A small image diffusion model, trained from scratch: batches of 64, 197500 training examples.
Rows from block 2 of a small image diffusion model, named by matrix and row number. Rows with one number belong to one channel. Each number is 128 + 24 x the weight over its row's rms, rounded and kept within 0 to 255. All counts start at 0. Numbers have three digits each. After the name is the row's rms in percent of the matrix's.
After each channel's rows are labels from the 100 images, of 14976 (inputs lightly noised), where the channel reaches its highest value: "strongest on" is what is common among them; "colour at peak" is the nearest of a few named colours to the mean colour under the peak. Only what is clearly more common there than usual is listed. The data: single printed letters, digits and signs in grey, bent and noisy. In brackets: how many of the 100.
# convs0: first 3x3 conv (model.enc.1.0.convs.0.weight, 96x96x3x3, each kernel summed), inputs 48-95
# convs1: second 3x3 conv (model.enc.1.0.convs.1.weight, 96x96x3x3, transposed, each kernel summed), outputs 48-95

convs0.12 080:110142120134099115104107100100146137090122155133113146084128104068134093151143122136108117120185103114169141127164134125062141107128135119140129
convs1.12 153:188149126156114139117120140167125103161120126119136105168136129112070165096100139084145105115078144132091088142124116155133124161147113126144128
strongest on: the character - (55)
colour at peak: grey (60)

convs0.14 085:130141139125113137104115153097158142124131160120123120131117156119094078140137159088124158080134148101133153118128182137099151112156120116151153
convs1.14 129:122150121102138128163136137160088140143136125143127119110091146124147135125088103149112112115120119163135110117145144128113105156137124207097101
strongest on: small letter (64)
colour at peak: grey (42)

convs0.91 093:151114122121145142115132175129140148125106087184103103112110157197140121123153117130159149114124159085122093132156142147095110129157123145140153
convs1.91 126:138101129105095118099123145109138134131102120075166160176144153108120146137156117110149084113124129164143120113132142163090162144080138086086128
strongest on: the character - (29)
colour at peak: black (81)

convs0.25 086:137123104115113115029126155166146130114119138121123102104128114195107108138174094119099082143132123151117121136120115120059141130112115116127116
convs1.25 109:101156172109144131128097150162119140127172121159124165124099148174121065167104157107120148131136131110110131126158110112127097077133109152126132
strongest on: serif (64)
colour at peak: grey (85)

convs0.34 106:088137138142121116136129116085147151135127118135171129165116091129121136125130107112154066124095127126143138134122087122164117147094115116131072
convs1.34 078:123091128096123131152147124122097126110138125137140131112158164145129153088145100153129117127157111182103108112146134111159112108144146156179140
strongest on: sans-serif (87)
colour at peak: grey (38)

convs0.50 083:132111113089136115144124142144140124135139108095092127136162231110132100121135140105143114062130137112097158148139128117115108099126118125139107
convs1.50 126:107098146144109147091118119175178145166103143155160124173094112139113142109124120159133153131138110148139093120110140127102107146123122085127127
strongest on: bold (75); the character - (27)
colour at peak: grey (81)

convs0.75 097:147126135151116120148140089135137140127117121181130149109097072155076071117095130106123131090140159092124106131159149136182146123123132097133162
convs1.75 081:113148162094127176109119122106160173153153111141110171095130105092101119132172124118104121160112110129117087146173137139128112146122111124126103
strongest on: serif (66)
colour at peak: grey (77)

convs0.94 095:148136119133106148083157152170132155130116140144101162158197134104161118119080112125160156123133155108143152135161122107145134168131167135131117
convs1.94 074:178121135084086128128094127149123132098145139129153089162117103132114153139173126126131111102145093122104105122078169117094144133137119154107137
strongest on: the character - (39)
colour at peak: grey (56)

convs0.82 090:137109153098114167132133103113112111123121103153119145138117133208134119111107131124147129104116116068155098135179140137076147132131131125110117
convs1.82 108:119102037133156157178138085114113164126109104111118129103153119118109147123160111160134151105122169155092153104107094130107158131115117134099119
strongest on: bold (78)
colour at peak: grey (78)

convs0.66 102:118112119106103130112139101134154142116125101151120134102111182115120162141093136140144101097106150136126132127164109098101156129106096146127115
convs1.66 071:173143121131144112118119117158106116102122138163134114134148117099163130127144134141130120149095108122147095124104122126166102123092118101143115
strongest on: dark on light (94)
colour at peak: grey (72)

convs0.77 100:118144118143130114145111143163139119139109143089136115157084156079152115135118147144121144128105103158195090125097080144034101104141133139127105
convs1.77 098:137148181153153145085115116112095104114129124094115128137193181140149150104121107146142120119139172108079147100132172111131129150090128130127140
strongest on: digit (31)
colour at peak: grey (79)

convs0.9 107:111150162137093112133092127118116122109141086059131127136110132121126096119150119129132130109106109088112139109134153115098107101150147110094115
convs1.9 075:156077125120140111164119134166128092148160139145153163108114087117116134111074123096115129128175153122113142107123139138145123148156150118121134
strongest on: sans-serif (95)
colour at peak: black (99)

convs0.52 083:130128172167130078103133146176142136134125138155089119144044160109135081150115109116130137118097117087116129152110142144055138163125101133095126
convs1.52 109:143123112139187151171138111145133135126131115103142107097219122119111168087097142154113141096126152152091117183147102106161106105120117123138128
strongest on: small letter (65)
colour at peak: grey (62)

convs0.46 131:104127092084111110090116126124101124133126142174108114117106194091097119125132103120125132131100109138104127122155121129133113127115101132109124
convs1.46 132:105144161142147141130155096126148108150123134090128158161169121124093166115143154179126157114150169180154162120165138110122131141089134116150132
strongest on: dark on light (100); the character - (25)
colour at peak: grey (29)

convs0.37 090:124116146122139116095147107119117132157108176112124172125118113166124110110196104135135103129137103161141125131116127131091172126130124141106160
convs1.37 078:084117124160121088175152119112127115098127095171150130118102116111119121129101166106111142141106156109080097123111127142143127129155104124128129
strongest on: dark on light (97)
colour at peak: grey (83)

convs0.6 097:147101114123109144074118112196183132107128143131138097111108143098127151133100109115120128126151118135117123102148147165123143123104133118144138
convs1.6 090:196141115100125115154119125181156120116111134129147096133138129088156119163116135078155117142107111106095101135124099112129078115114122141089149
strongest on: the character - (29)
colour at peak: grey (65)

convs0.69 120:093130154086095125153123135079116114148150124118115124099088130068147136131137105129139097140129124098152098135136146137055118111135111165131086
convs1.69 108:110132150165128161173102117142104095114083096159159114122111123132131106112104144137123164127136169168145118143097129139206136112140150096128170
strongest on: sans-serif (89)
colour at peak: black (98)